A small image classifier, trained from scratch: soap at rate 0.0024.
Rows from expert 6 of block 3, named by matrix and row number. Rows with one number belong to one neuron. Each number is 128 + 24 x the weight over its row's rms, rounded and kept within 0 to 255. All counts start at 0. Numbers have three digits each. After the name is the row's rms in percent of the matrix's.
# up: expert up (model.blocks.3.mlp.up, 8x192x384), inputs 0-76
# down: expert down (model.blocks.3.mlp.down, 8x384x192, transposed), outputs 0-76
up.100 097:132139102131136143123141169100108146155112137128118166092155119097121134147158126100173114135126104136124130153139099115154106112106119129075130108153149156124112120118134113137162132162146127115134119108118145163099145141152134142
down.100 096:142146109136086156133128135120098136159139089079154118192129137146084145119071186141110159144095131143137150128151146097114128116125111152097126130090153167129114099110081115105111153141108122138151111130089119145128149132119168133
up.101 094:140147107134164154141176112055152113122138129123170123155125133141118133123113145135084136171111083159131160134147127141161108121177130135082133127095143140100114130133171132116119148130135117152110115133140144106084118146147148127
down.101 099:171151089171078155174157132161143150140121111105148127146093105083135116116115139147126092110137092132128102186170143140135105122130136114113135186072120112138108155104144140115152159114089080149117112093143107136085105100150088120
up.102 094:142130120122142104091144154111158169123114178129112131094111108141133135075152125134136079127127098116161112131134104143156109102121077128104120093151120121089101164097136137155129109134149157119156122130120094138128115147148116094
down.102 096:117105132171158124161163119107101109123152106108170145143171130147113128121140095116135154142156120161103149081147113089121145116131120132143146158112136084136112133122101133136112141093119149114083145138111125132119119081145161126
up.103 089:120156087110137108109124123117119153065168120130143153124142126066139135120185137133142144155118107125147103144119134127146098197155171140118141142124130142105172131182091121098114134115119144134130149129109132177125129154147130175
down.103 089:124128087138131110115126164132152147113104095110133094151093158110144112141109130133168131102121156114151128112150098083148168125133170175108153127176072161099138139127112144136069174126166096168095126122111118126097173148121110103
up.104 093:107147122155132129104122130110156143139153112107125123137116132136105141105131084090118119081132111096153123126125140075122146131133120115099145157112096121143114144121143083150132164145157110152156131159104153080139110124110171138
down.104 095:110166110053101126104119112117089092132114112092126094152178136186137124110112140113139141114068123121108172149168094140164081093188130132110154128103167144101151130133127096103079156126159132124096102145171109169119158174159130114
up.105 102:111130132148103143124161157111130125184116117110143115098097158095134137096093130120134128146134119137139112097135157167104090148155131134167084110097166145153118116128118135144085077073084151085104071111161147128143121129101107117
down.105 099:106072086118167149132154143160102120131107134158161181103118111077129112143185106145164114114118152154129106128113092101121076078106110138138052142128138113144121137119151164114116130126153123138178180128096109166140134151093128095
up.106 086:116128072162130153152151119119116170120123132139155100160129112150106173126148133109150164158167095144114107140127096160128168159156114102143112110136137144059133139121100190146140167132108081117108119143115123118171130123116123115
down.106 082:123118157126142175137149141136116115191135131152132137113170104078172167119070085106105093137108107148182099150170167164142198082106122128128142155171137137140113123148124111134130081094128116143155134095108163113116094133130137123
up.107 098:146119132091123095157126106138101138128168119108118164156161165154135137136158116113099111086130152141112158131111117119137152140173108096133129105166101127102110137125163152160143151147139125168183157110113145141124093095125172175
down.107 099:145143164115133130130178131150113093101102115089123102104139132131111136090129160147151177115153128130098134118085139064160128138138104156091104101118111140081126147134160115116155154122129105134064119146107129134153159149083149092
up.108 133:064158084104172133095100120144129123112162149095140133109104172158132106135092161130141131142125132137077170122120159108092142129126134161150115123115142136135128132140102103131118165092185104102152084152181128149153157125121097143
down.108 139:129144097092162115108166150146116120121137121055130115139069107180162077126143142138127133177152095109168118130077115083115150126154121096115114117119111119098123138150139097084099142125121115095140101142072109100125170124116136144
up.109 098:149087141115065100147114138142124123135137107121108101115105142141145134175103169096112132119171096145125140149149121081110113104142109141126123143104109144185121136123141115122121130082147143069143122150109089132118160091140131145
down.109 098:123074077091108130116117113082198145092102114137090089102128140141143099118140127140100169157178101123141098106126120141128142135112121078165142098118129108113156135095111104116146123100089137172139116108095136185123144148123202135
up.110 110:134099107161133157121142115132113141146100121157130148099124120115128118128177131131142094142103133127138174142168107135147150116077120130077144130161170133120158132137114108098120177083117121159182135141116140150149181110122134116
down.110 113:144122216106092098116107175148118096162105126105127110161119138133122123127092146133194169105071133125106101131123166136142140111162153110125115149142101107148164120068097108153136126156161101164133138131155164101153095167129103146
up.111 095:154112162115100159107121110141175092148155149124117108126112127123136106161127125122118159139160139123145093096103151113157124206129100153122170158113145118147169145107183126118115120080152197108105153168100118138128158106120123101
down.111 094:124104102128132114117133169141125085143077166112072109086125114155153145140157088143131111126113110094159143106092115139122110120111140101146129100161141144090109115091143114089101139092123154135127165137145122116125107124096126111
up.112 109:117125153077113138140118107155172104125151150124103111145122127180130104116085125070123149143120129134119160087072164120098127144080138130155127115119143087123100173127131171141144125115135137089119158136100135094136126075122104106
down.112 110:102120048102140106098139100163150146159160121094130128141114096113108133165112125131168132166120152139139148127142141089076136091125102151148120130155110132158141125126142090119111141080168121155099131165107128115156154141142138114
up.113 096:114144101147137139097127152122138140099097106093117099106101147138085106123101167141101121116089156123083135169177148099106098128115133133113120069148142104118094096148121115106137133144133128120097156091144154127117112128134089108
down.113 094:118109123081129154148123171142106085135127107139128170121115118105136122116142194123139125154152110132153121143116149175092114108106153141115143152140114153134135143136109140192108131144113139096160142143150075109101187089123122169
up.114 099:152141121149148113115143129162147119121153101116132111099183149122124114110142114137124150092158099127159059153129110138126141102124137092116144153112125114116133115105114120124129131109124043133136126098122095118122096140195138161
down.114 102:159118129134145145160127091130127160125091163131152120126146146142129139102102109128077137125111141146107128183125106129136116105156089133104104138080131112120139135129078141149103105159136122152103147126086154128085102110128118160
up.115 123:134095098134155137110122156134119147136161122139162143165093123116134101110135135115073129153156116124125145180115084115141104100087135136123101145131086111134138121156151117152163105133124163124138115107159134149142148105125149112
down.115 123:115071089091098143126168114142086117137144146137145153153103132128123078122168127159147124076146126108122124142143141119134143147138129135126136132140127151126137096120144131145145158142157098126125093126145102155120130099158103049
up.116 106:164141130143130164152132096133113054128150111150127098123131144141131130127136138121125132174086122122086153114151127130138111183120112104092155132155142059152143110122136079119111121157132114130126142151183135143099162164116120080
down.116 100:119077164101102125110127135143127101156129143138089129142121127094129128117089107151106150096177092114092129120121143144077129116133119124117127125106139134175092160142162122153091119110100143127144142112111094124129116076110130118
up.117 107:093138102105123145130140161108135127103114080096130107125115151099137169144117154110112149165149164130149083129086098127140100118160160112134177134122164135134111155087140067136175145109097153174094128084102150141131116138113153122
down.117 094:087117117168089128101078145111129120153130099102112115112105115098092127100136124089096114135132165138113130098095149119123169116103149161171135126123116134159110119153138148146105126119077130066099166156175152058112144175115105148
up.118 091:110142129171123140141107119134088166105102131169145102119117136126141122120128153098116139106145124100109140085116126116120166149165117087144146108143186129169115137132129097110100144133098165135114100155113113167174154145148123163
down.118 091:144128139119147103114121134131113095101096126130081142131200141143101149174156086102132121076105137131146117176126152121129114125140078087133128114163106086128161143084116171090139129140149172118106105120136118139118142133132166122
up.119 110:079120131130125144123166098123146162125135149120104140123125191112154150154108113108098140146122126077140138087120162114138117097122122155136128158093125102138123099183140132124161141082130085131142144126125130119129119126120104116
down.119 111:140149140107085126120135124103165133122131116139151118132110114105111108138088132096145151138154131125131118145114148102121141125132085127150142151133116099086095119112135125091105160122139108127091138119145156066113125103148078169
up.120 106:151096174125102153121147118155117133144113151120105120143137133150141121087131096174095114072117180121094147176111144145120110132147158119165088112144133153138132113137176148152110100190120123127119157125147105164149120109138163144
down.120 103:109143155137065179118073157107156129105122143127125148121161151097081138103140162111071145106180118109101121156137117127095128104137123136123143117105128130108152145124106151156170142139159149109129154110133143112133128167113154115
up.121 084:112118142177134123133148137146106118123153100138130170154109157108126113079139119180157104118103137145089109163104117118130136114162136126121196187125119110120125121134135161160151135105160148132109116112139117142154129119155142149
down.121 088:095112141122163127149131146099094106134119175127118082113102093115115120087124145095135095124149119101174129142116159128119127145129116135087131115098152116102135092141101132093148129108110148170091111161090138101140143132132134127
up.122 098:110151098159147130128141124151119146133100107109154125130122092115166091121190117141086085191172108125127125174079127099136112153120133142133151088114127103160146123130133121115105121137121116128127072150120119132118138151106099173
down.122 099:105135113113111102109182122105140164123147110115145143092066151120144129079086113154170093153109116146138150115151126145106094048122146152122128113127109137085129154161149118157145100108109129096089137091113127142096111136145125122
up.123 109:152122117142091113145096155114139102109150090108146116156133060153135111162134146166165121102133143109099143107150133091133080132125125103144088137139116086146089122123149131105103132121134155137098156157165156116118103127135146118
down.123 119:154112116109146160139136150114069088140117118118064086132197162174173122124181148085140146071155141133141123109136126116104131098140101162086146108122126133144130097127082143143131111181095162153135125116086103134100119116102148098
up.124 113:092182151093118111104139136149132139114143140131112132155116109087107160127165127153173114108127093134123127168101132126153162130161142145165140112086093134102117077103105208142122142175120144131119110132083096112128107140104171151
down.124 122:150116146118122114132119132084130159142132167134137125113136147134104114132133155134138166144097144093144098137139091121129159102183139157111148076153108114156146131153151093100092110134152141101115118091145131114136098134133153143
up.125 101:137154133129135147113109168161146108144088097129109130097107107111139142092167141125121141083115147116158118132140144114079149132105147129116153149150206138151136112142093117146122166135098167115132113166111129151160116103110145172
down.125 098:097173116126123141109148091092114125129079137148153123132118109113086152141093104134143128083138143161172137111092136134163121160125143149095133131134133165106149118094105146117113096088113153101138114103118136145082116160157143074
up.126 095:147133094089163110101113107143161120135101117098080139106109173108133172130089138123139094117159091108127105127192120116156123113140098174140121163143156115134087098123129102186114084093138126142094158128088120132090120126108114116
down.126 096:121149126162114120155069121124121102138157104171118146145118120117189099115088158121111088143107162131122147097133106139127105200116134148123139105125153144093116162134135131097095169123131134095150130137108127110143115108104078086
up.127 109:163153166126176139174107142154122068140143121112085095140100136169129132145139151046119122150148119155164071126162111134150124154139111114100175113069145112129134116123095092064053128131177108151102120145145119139114188119119106138
down.127 113:159109138154109144102113092096089115111161152100169105139098116113089127160123139135106170159116158154099060108103119142126120103122131066146070083117121118109116103146158115090094084105115155139080113104087096132111102137109119114
up.128 113:111118125138113120118158138113135154146133126102129159136103134122141072130134152122067120107159101101110105127097157159110137079098119150137155113140103144129118076129123129160144124133126127112119118115125117073117118122121116160
down.128 111:083089128120129141123191112125171144090135113150134123148152103154122132132126105109117154119095108135092156175154092168102148129158135130189104126099161139168152148090105115114143130125113119125133105121112134134105113101156127144
up.129 113:196065160110131122109132155119136131164109116159125099097145146125157118103108164150140110147141124144142099121128131115167136119117143064159112117142132122144150100095085105120135102154100128185159149163124117152133107098111109115
down.129 110:112116121079139105134116110175153131138105134122126157139142105167182135151130134131104147144149109065095177118164120144058154179162132149155132163180100100143111098138160158146117137132177119137131151114130129134117143114120113108
up.130 109:128112135144106112146171153114120114151140143120194123173140095079158135095101106186131060107099176126127110124105136113123122125094128150093140133120122130135160116150081140180135078127148114115075101115114141105148111124109145095
down.130 104:143135107166115106132150131154102123107110085143105112153111146122158136147149104104160164122129116162148163113146094146111136123088092129141134121127117111139136137132103143127125132142152141182167118133129125142114118134095122146
up.131 098:148157104133120167121141132162127160116106161124067138158126135116121085135131163137126129128125120135154151141133097158147104099127085116165123104086147175099103158102127133141080134190131121079173165154140104114158128129127098105
down.131 102:056125122109130137130133114106077125124162093124150154098119126155108102139122103137100155098143139156079141145112167162101187134111122112138134095114098130131099141143175108140164106177141124121104163101123145113100104091157127088
up.132 108:094124164116112147125138134142094120114151158138142139109117161113114127085115123119148107133129108126135147165116127143139070133093196120122115139137122120139085127119164139089138111166133115078147152143115130124137134132128147123
down.132 107:119124161151160136099114119122132124113157118126088139164155091133088121139130152136115174152151163123143129142144121110135151093136084155103127126109113083139118118132117135136127107129168186090081095116115128110139143127136161093
up.133 101:157134093159172134130136126164120147118136146130088145120118106075078109148093132107148168165157112131160149121115127116149142137107122137126164143103124105164122102116096105152127130102145127101109077112124141130096161136130081113
down.133 102:148148137097128118142147115117136127157125121086124120148104109118104116089097126157107115080074117127156143132101129132091138084142122071147149138148135108142092174146111144120129108130120134120161114166109117108113114115121126074
up.134 077:137136154118115119105144127148152159134128112110140147130089109163123099113109144133153092087142142121108152122094103112131131095139140088065126154075107125120119125138122076164122169168144134093103134161120141115147125102152126131
down.134 077:115172083118164120103145130118161181140104145147105135131149131091117181142125110088104137141114106128110114155170128129104103092146090157131109149137165112104112102083123150109144162142130110124166109128112120102147145120156136108
up.135 111:131110114129108118094126168122110132151160119119137125123127105083129093103140110160120095139137087148125144125134119164137127077095146117127128126124103139141148115102139167116142094149099152085114110143143115159134145140130131161
down.135 110:104085123124152138142150092146114116164132140086162134143108133088122133127133091155108126124103130119094126145144138130150150111133127145158157162154116154148169136088102128147102129134150123158123117142128136117119104162126120135
up.136 093:138085117092095176147128164138168122144138112119097141123158176117143130151158116151080082120104150091078142193099156161124090104150151096111141129085189140133084138118117102121127117109118126158082097103124115121175113161135117123
down.136 095:130099065152099110084108110110097124119122099126150137132118120133090125145168162116146114117120116124128133180169164139118160105118154127151146124104123119100143159124117141100122121118162117059134130114108170117116138143130114119
up.137 088:103104078142123154105130110143120096119108094173109128130135101090146117130134113121113127128123136131105133147138127097130125081112128166122175195105138102117171158128143150148158144063125108133119102146099134122091127153146124126
down.137 084:154123121114105163148103192140135141110118138128099073160172199124121156158139115089175119125156084125127133131093121085124135158130100117104100135149142127178106114135116105125133162133166098127115098121150142174112104127126118123
up.138 101:129093114084127130140146173107087117129116132124100127100107101112096131131093149132077116090098169123078140146159134133111144148146165172159122113135152107115156105149121096089195116155135117131073155094124111086099130135151150127
down.138 095:121168135139143107141098134078138119105104129128115138138146126096124139139124174125133092134150129134124121102116170158111101145152190120166109102146143107109124111131094155136110107098119129095130142139175146123143128138131163092
up.139 103:122117150113131109065163167115108119194113129161121118100113115152126171129118135118129136115076095162118113114157154099126133135116101135129159104171149077133146150131136075133154145119135157144161119081094095115140150054130157092
down.139 108:110117083128158128141134126152146141105081132129124113151142134156179144122118138139161118136132148106113097134125161170143101095174143139164113156121119086145114146122115149084108083098116108130053125119150136166155135154160127124
up.140 089:125113116090117143114143130121140149123079159123159092107147127121105123120143147107108097137162117132136129103133116116116109138158111132130134146133132154089107146141119166158117076096119111124136176118165123121148123136158146166
down.140 086:074114094166151144149123100117121148108164125156118128159121155125187145095148080151146112116127128143137132164175101180143107111117131135130108129156100126083128154131114176132146099160159145121076112137100108095151118089161120119
up.141 100:137101100135100130098165101082122106142146129147135122139135135115134144112102104111127115117092067081131128160098101133152144140129125166152120137165083141186101109143143142150133164177118156137104144167100145130108093155135150108
down.141 103:122184108100124120139160142116092124139177106129120124147110157127148167138113149129144142119093134111143159122163136126110172116096124165146139153143110089110126133158127105074123141061111127137099089147124111108127160147112100088
up.142 088:104128174113112131139103159145079101111131141124160106131138076178090140118106147132123131130110141106075111137109160106175128111139107129140066124122116126129137132142139107137111101130099150118162093120162142128095133116111141131
down.142 094:103095091144101159189156155123120127129135164172155132147167112106119142145126092128115072110103121105120172133150142132144145093120146149140137101105136169107117101140118150138145118164144164120116116122151140145085171139136149159
up.143 084:145087117097122140131125121097116132139181147130155137143099137119114122142149114146140081165144081162088110131156102166148097175137128204150140153138124161086139075123110178152134152111131109132160115137152132121155090108125153119
down.143 086:130118113096118129171131119159133165078178158109135138160088167133138076174136088107096094112135097134122113129150154130127160148122167133136147116141111153109155126159141095091188106116151160161084084085108138090181126100150135150
up.144 091:124139179176061143107120098178114168134128095136110140103145154114101100105120169167086123147139101105130125099164122164139129102131139138112102138113141081168143150141109132113152159098120151150124115147121111160113122155112135153
down.144 091:153142128099163132158104111105138087137083108126132118149144154137092143113106093157149143126103130164106154176124157122139101155062110175187141145108144144099099117133146113156166149118120106119154157115081153137130157172116127141
up.145 099:120152158120125105137146105144130134097120164129127139122148141099153153103141112147103098133143148144151136148112086127167104115154170118114090122116122161142151109116149073114093131152137091110159165105113117146129126153094151134
down.145 101:113180099123119158064141158147125118076157154077147110115103120128107115138129162127114149173138096157112183112105107123130159150152155099134118110113122122129108152152097148131132117123118138058090152146141116129121144104122120093
up.146 125:097123141083151178139114139193139140123112116158113147105118142126102187133129160086147168114087138079146127144116149105136135146146169069122132137139164134137146118177138135194111116141134086149086121140134154175120154105130140147
down.146 126:091090087109139166131132103149163149146154120149169138176099126072095184123149140147116140099182117119110157140128106108135104099143168102141144104099132173133142093093109101135122107149159096154118122149134101157087147147125121110
up.147 088:127147091159134110111145095158121135147106151142133126124105135144157128133118103153125134157115122141168140135094104153124099128139119116134105142095102146116094132137086087115139086074087064132125118116155089149098161141129141131
down.147 090:078112109104174135148147099155121107130111127156111124097111102122171132098120110124151120148144128103134119128143118141139119131112129117125140154159092143108111170145134127126162132128168161100102148114103135128128080093146148095
up.148 094:103166132125111133127151114121119123162134142127120117165140130166142123095139128122163140112089108131113157125098131115092141091096166118126128189111138113139152105140130123154191137146101058111143034164168128114167125125104154136
down.148 098:137099193101102139163158128116112148141116170144113111152135171124130134137098103137123143096156141110094151129152155078116104142154062143115157125155108160124125129115138111151106172136108118108164157106124093143163154098170156113
up.149 105:125131167112126112127105133136140130136134140130135166116119151116158121134130135112078137128141138133166123179125131123134119149118146102148132099147130094144131098098128087129092148126098149107114129126126137108176147139170157153
down.149 101:119117152122147097112143121106110180122085143167126108126107073122119144129145125154144124191176146116093093127096136091118111108138111157120089131116136124131116081120124135110137142131144094081094124122115144140130135122153185132
up.150 107:132079121097121093135122148128103138116120172101147092087101150114140119096070102119160121168121137122106134104147096166163075142116087163127161123171140119118137132110089073113138132109133103133096099085101109147118143156109142144
down.150 097:136125121160186133079128127137141143089131154147119117134149079123117168137146123126121141142127101146129111120153119096108122109140133089132120154131115084141133180134092169136144122111142131142170139103159152155137126120130117087
up.151 105:186189119130091165146126099142131104152117118079112129138131104134116136140121172105069075184163108140127118117123128114134110088124136149108135081116107107141139133130101137083114124093130120184106122154140152156071115165135126146
down.151 098:137176132133107155143164151132125128138151117130125140167109111115153087173104155073116103110089098147120112123132070158119131081128160139127103114095147168086088147123146119116124140143168105130152111147130144148134148127154173138
up.152 107:139102121056118143154129133144165109151150181146153107154118129135101110176152115106144124124146158075117112111145136115127164121165153113129122123210089147095130147136144119110107136158134113132125119098095131118096146157091165115
down.152 108:150149088119142156147120121135127098121127143114132124141096186172147132156156143116124172096137108125112081129130138110107092129156127089136129143128126132114163163155149122122141130151114121175063122128157136119157126123120081137
up.153 099:141116133113166103100117125177111125137152103076111129100075119152137116150127123179150111143105135154132133137119118109125093120163136121073106118145128136134141077114082101169098137142128099103115074160115105090098154128112103122
down.153 102:162140146110110099127151107109102131148119122114108136125133122099131090113118144109119146147149151135112130130112164138137146070110141103148130067115154131144105117165133113141135149129133118091134114137094131147145135139100144128
up.154 098:174111114095127088115170127115112189115119151140099141119133121133152112157142149163127163126177115094146108111136116109139106125106093076137128100125103158141147153111091118144132135166141100119110137143092082098084106144105132121
down.154 100:125142098151136130126160121106154153096137112087112137130141147178148087170087145171130120135113121136125119087083103118145144140162105128117113120141162140078127173134151136120115126093112135175151143163108126111121122144085081145
up.155 096:119125165118156142128147114133137103127111177106101082115122116157128130104103166081168135148106162168100118138160106111125163146125119158111119096090123108147121147126109161145180185115149131157137111163131132159152154127150117139
down.155 096:133134118166133134162086137143123133151106078126137131145113131128122108126154149111106163098121129119106093153087133114131099139132141120103088137147158163125134120163136125141107133142134154175111103128148087133105140137143130149
up.156 085:111077119125118163133140149161160157135117121147091123087114176104143172131136126152101141108170102150134158152146126119160121118129096133128138100154127123125147106100118126136129127160101164085143138106143127169140116116107118128
down.156 081:049126110160151072109102147103177153123125148158115140131139121149126112149103107124151134155127137141142132130114125148165159147095114130158127105101071091153118124091121140153104125150134125099119171108101106131118129081135125111
up.157 096:160146109141114125107139115111143130132116137112158139113102109110118143119127140126151137126134159127119128152167119131135136097107115133149154143156093118185117126119141112123126144109122145082094091151111134106154146140137167117
down.157 096:114066104115110147157127144101114122141149085144107117110149089104136103109128158160115095164111106089126131140124160126096100087180175190126096164149151134135139080101108089151130112108152135141119102111126126110132141118175163119
up.158 101:109067101092144083153137131108148124094122139101129120086092099126162143125073108124115137109081146159111159123123126085093145127129128211137125111108192085144164106179103115131085119174108133108097113135149111139112131120134110081
down.158 103:100105145122153147120105141117169109084101120118154099086120096110122151111156108089115127160175132159178082137130091127132120140142208128159136098129127081145117136151126139134103126078125144102117140130141134101146128141157148129
up.159 090:126115127070134117126161160151106143142158113132131116124153124125105100097143149095092161138129109105134135146108110178131172126166119110120104106154138166129061130135139164151100105190146134129152130085103122143143150135095149123
down.159 091:147123187105065120091083129101122162106096111105119070123161178103163127136131129152130150133133124130145134147136115123109106145115125139137097122149128105083142118116098121096137116167134131139127167134154131157135125132095153126
up.160 092:163126098119150150124139118168135097124140121117150121130154127090113178118107148113108127162153099157110121129180099122131113085130166161133110157129141135104149137153101181104114155144141115156161099148164102203134153115166136128
down.160 094:150145150108153138158149150152134110129132098163138121130107137161141099127066128103085136121129117115109135126154125140117133133151111173125171126121118100110125148118151072160175121106191132132161136154129124116156159118124129137
up.161 110:135089123087087131138160102114160118173113150123119120114129131119099151113140104102088162091086087118111161079121158109078151136133129142141187117164131102104139082142129130131130120130107117129093111125127159128141137137154158124
down.161 103:142148077139187135111166140139131097126151119148106171146095118113144195144092138112137139119157138095168131132117079148137103112120126131146138139145135121096106120116149173129101122129157163089137075162144107097146128102116122121
up.162 096:126115140179129114143115123109153094152110152140120134111134123122167112128117129139145172112140126132123136090103169111105198107168109100131113159173085116085106161120140139107100106150120147091161160164099201129103123122155122139
down.162 098:167120109150123116118157151143137147146144111139116130134104126164127164125150110114128128147111151122151150120125098141120127132077152148100143174147131110081131100139121194105137157117146096137125089138078135120089165110146127095
up.163 100:130157173151098126162103124123145208098127123118104116143162149083137180121150124136158112097093119128150099131088058120131115141138162123110103127134140110090119142146105145151138119173109134125119186139076129140146102108089131155
down.163 096:141152113124133110134117155081089146104141130117171108162111093119125136140107155150165134121120117123159153104104164115113145086157114128133129146156139095133096155188142113131107162123141112159129143118135103127133126178164159185
up.164 106:099092132144133130129107090158108150191132114184122117159123149154151150116145133110127142134125111135159122132123134150127131144138137102131134105119145117136139148104204095097103143142150116158148141125139116159149131107099160113
down.164 099:132118178111138141134116163141091105101120140124094085107143163121144143121113138140130186070129138081120125105129135087154151160145127104122134132113137106155143113123112162147120165151080151120113134171116138133111102106105110145
up.165 109:131152144139107098120131105131194132136128134174121149110137073143121068159098139124125169151114142092109109115088116150126128110133136145169141102092101101121112133132123100079178132138072179104169142062136099111183152123128134110
down.165 106:160097136125097102129122191088153130137128145163111160118160149149113123178130164108125119083151154093120133110132120105148099122143138127161147069073137139117164115123106127093095115099097160099152124117112119111121118144122141155
up.166 091:118140083100138129154160156110125166128129128125139133120179132134167119162139108152128107136112122159108148102089113113168116131144116124115158109125129112121067113136153112131113125136124110164124093138082129114074121135097148146
down.166 095:158115126128123114119082160156103152107139130124114175171136166165095089118114133129120164117148101134154123124182134113126171118124170135125147129141104105079154163097161121165134128147104141135081168167101130130135116094114117139
up.167 107:165141092082111124113113126118105100142120137164151085155095111114096122154100171155124113071118151105090147151132111123152143106140121105104152095160115155115132106084103111137111170164132112130112110135099125122102122130100099183
down.167 104:117144095144152129149133135127157188109142131088122158134165168162152127165173141115144133117137066132134133153149112138094125153122122115115176150100148129149085136131111152124134113145088125114130123123155171121131132165149126127
up.168 107:130166110132122144138129117122112120130118150126117130144159146121138172113094151088116120141144170131134090162141086174132115167119155113142089086139150139085151129070167134109147149138093119191117118156156187169181102128137138158
down.168 103:099133147137103143144109142137157158147144152130173134136113134102077134134085149119093131135135143140084146097120142103105135130126126141111162121099093073151129120125094123157124141147134074106148164114139153117091120181142105132
up.169 085:151159106138104101104145135090114115168118121152128170082137097102104103168103176144125095102150125132135110087119114155118128159088156119133140130116145124138105100122120117116157117124069150111152143104178161131097104160155157102
down.169 096:142126124128140120154128142122155160142151168129132147138170152131102111114166115153136131078087118130159104123088133148098107149154116094124090140142097162151106151128127164168130143112135119145160129102161098081098113176143113154
up.170 110:096151178133112152144133191068167119111156142118147122100130076103109104149134129130147139119110146165122092154120106104163102146170137141125131110138114141109098092116151095113104094170126172122164185159100145170148124163069134125
down.170 115:117167153124088114114125126116137149152135118134149164190118122148086123086108112148121089141132181096130161134138132129112129120165143134122165142152129120099159109153098171149122157103139081098117119156134178130103170118149129154
up.171 113:103125148153157144118132122113077162077145157157106134160160134114127125089115133158120133129130167110142133165111104141115109117128164135129141156127157129123147132147166159115143096177120053109092115118130118169139126136190155144
down.171 111:118122111165066132102146130112089125147163118188158130132167096139112121097107053105081142092180125117145103120133128133141116123151132126110151141121133093114146126112113112151109122164158127136149151145103081170119126135185171114
up.172 102:110112103144133092148109124126064122128106148109171121079147127101157110111137124102135155128111116148162139138121127137110121147136109148105164137134157113096135155119119137110152154136143115121142138152154149112120105087138169117
down.172 104:097123156153108127126135116143149153097132140109112095111100142075140094100111090140089106154159141088124114119152120138136119131119118126128125131159133084121103100123102093117151133141160115173107114146093109123172123109113137137
up.173 105:126108132126147158114103114116149180134129123120161150115152107131132125120128111156141122069133084104131131147145099086122122105137119169164115146122165167114133097125169152127082188119142153136114080139114108115116144127153095149
down.173 095:150143130101125106101120167152118153115121107145119076112131180128134131130134111154084136078091115156129095145154164092135120147153120117101145138138107153096134166135084115142133125142155116114133120144190122111100126168095100145
up.174 079:152123140100102136133196184137140129121133152130121157102146147141098155113114116110128127175109117128142149122090129090113126110101142132145101131104101127108125088162142099174172194086128151129160121141091105141171118121120113113
down.174 082:122168161108092129120136149150125118102124116077112109094145111141127074134094121125117162101135115137147152116128129098097099127119117134127140139156119153126134112061097093096137180112169135154183175129096086126159154122093162152
up.175 100:064159138119157090144107141121154151116117115144135098098130117125158132132136110099100143162147113127141121157108109145143121090126130149084123105122107129137121173166120105138131108136135150155158162121082146140132084136121128122
down.175 096:139112142149125150104156157152126171124123146136149127101110149074136111132165110135103113111121158124141144083093142096128075131128165133117108118118135133124134104110168116134168151153115159139114153074135115155132118112128081124
up.176 116:102165112096129135114155100131147079078157141103095148149137147133121090143099125163096129168147135113113134166160145138151147130117097160125144099144124135179128096152110168091148094109095158137194143088131123135125123104121129132
down.176 123:127097131108109130137151140128117144144117120133111140111154107092118127154124136199131132168151129094111139170142132138091118127132149135146131088089107088133112170113159118116162087116132135147126078100151093107123107137123108135
up.177 099:137102100158120115107141126128151160149130127115169098158162133103167112098140130130134134134153086142095123079152103128116137138104115134118094165155092166098104145128161127135111099102098140106141119065091107167091110121131138108
down.177 099:111113108126146092132148166098102122099159104094085145146171120145097121132162089189181143096114154126110104120132113120111113123105081147144098138129102115147168168124139130154167170137111099145173181145149097134144140123116160121
up.178 095:092135144117097199140115110186100108127165104137147122118135149145117102171125122126094144125115101126126127119122167174121129160110132154165116159093105145135147140102118145124127088131124161130131113131167106152145145120120154129
down.178 095:134147097143147116104115146131125116121107154157176121128156124114122150102128108135123165100149106131101145130176177115120106135156108126069150153112163130115123134088120111107131139118148146130151176105148115081141139113174078115
up.179 089:147139128116131146140150166117155148101145148105123148136144136157117110141160145104175114138127137097112152159109124142166153119130160153134137094123122116112094167139109118115092104121148152132153088160104077119162123147153121135
down.179 093:150165133168073118157116138098097132115149106137126154105120136159084138153113089156134154088128162162117125127119174099115082141139139122132118076119149163110117145146156166119106118148110125126102167133166139179108135130095135105
up.180 112:135136100094140090082159118135089093112117177100136075132139156162111136115083084152127146127107111119139088114111123104133159146121125133118144101144150123121167148123108089115166097114136124125136168114106137101111126123100093127
down.180 109:087124077114169148129090138157155104100108105109107136084107102100143156093091126115139139150106140100120127096148101148149129150129100120139099138150110165158105135130138118137098150066114108117096115119127083099110143108131138085
up.181 107:130109145150185156142153079138120129149119081127136114119138114153185152129137102114120148142085110131112118139135137145104111101120144134078139118136146113119138106179147103180126141133115161158156122099115117129099143154141103126
down.181 099:129104153076095102102126163145072115092087118115111062131127133127122127120150127123137132103124114137125150164126128135148139138136178134116159093104122123197108137091146200138146140113115099123134135103141161141095136163114144132
up.182 100:123117102161103151129092112105155200151124094158135105156122104134113145129143134115133108119112137166108135155103099127108150108083126132135118124129188115154119093076115118138160138094139154109094102110124110172104141115143118177
down.182 098:106151091156158154177163147153135141136111156152136140149135134138125136133122130140121158148134111128099102119121141125137128099173112170127150095099080131102135116127108157098139117106104149110160087104142135125108108139108132098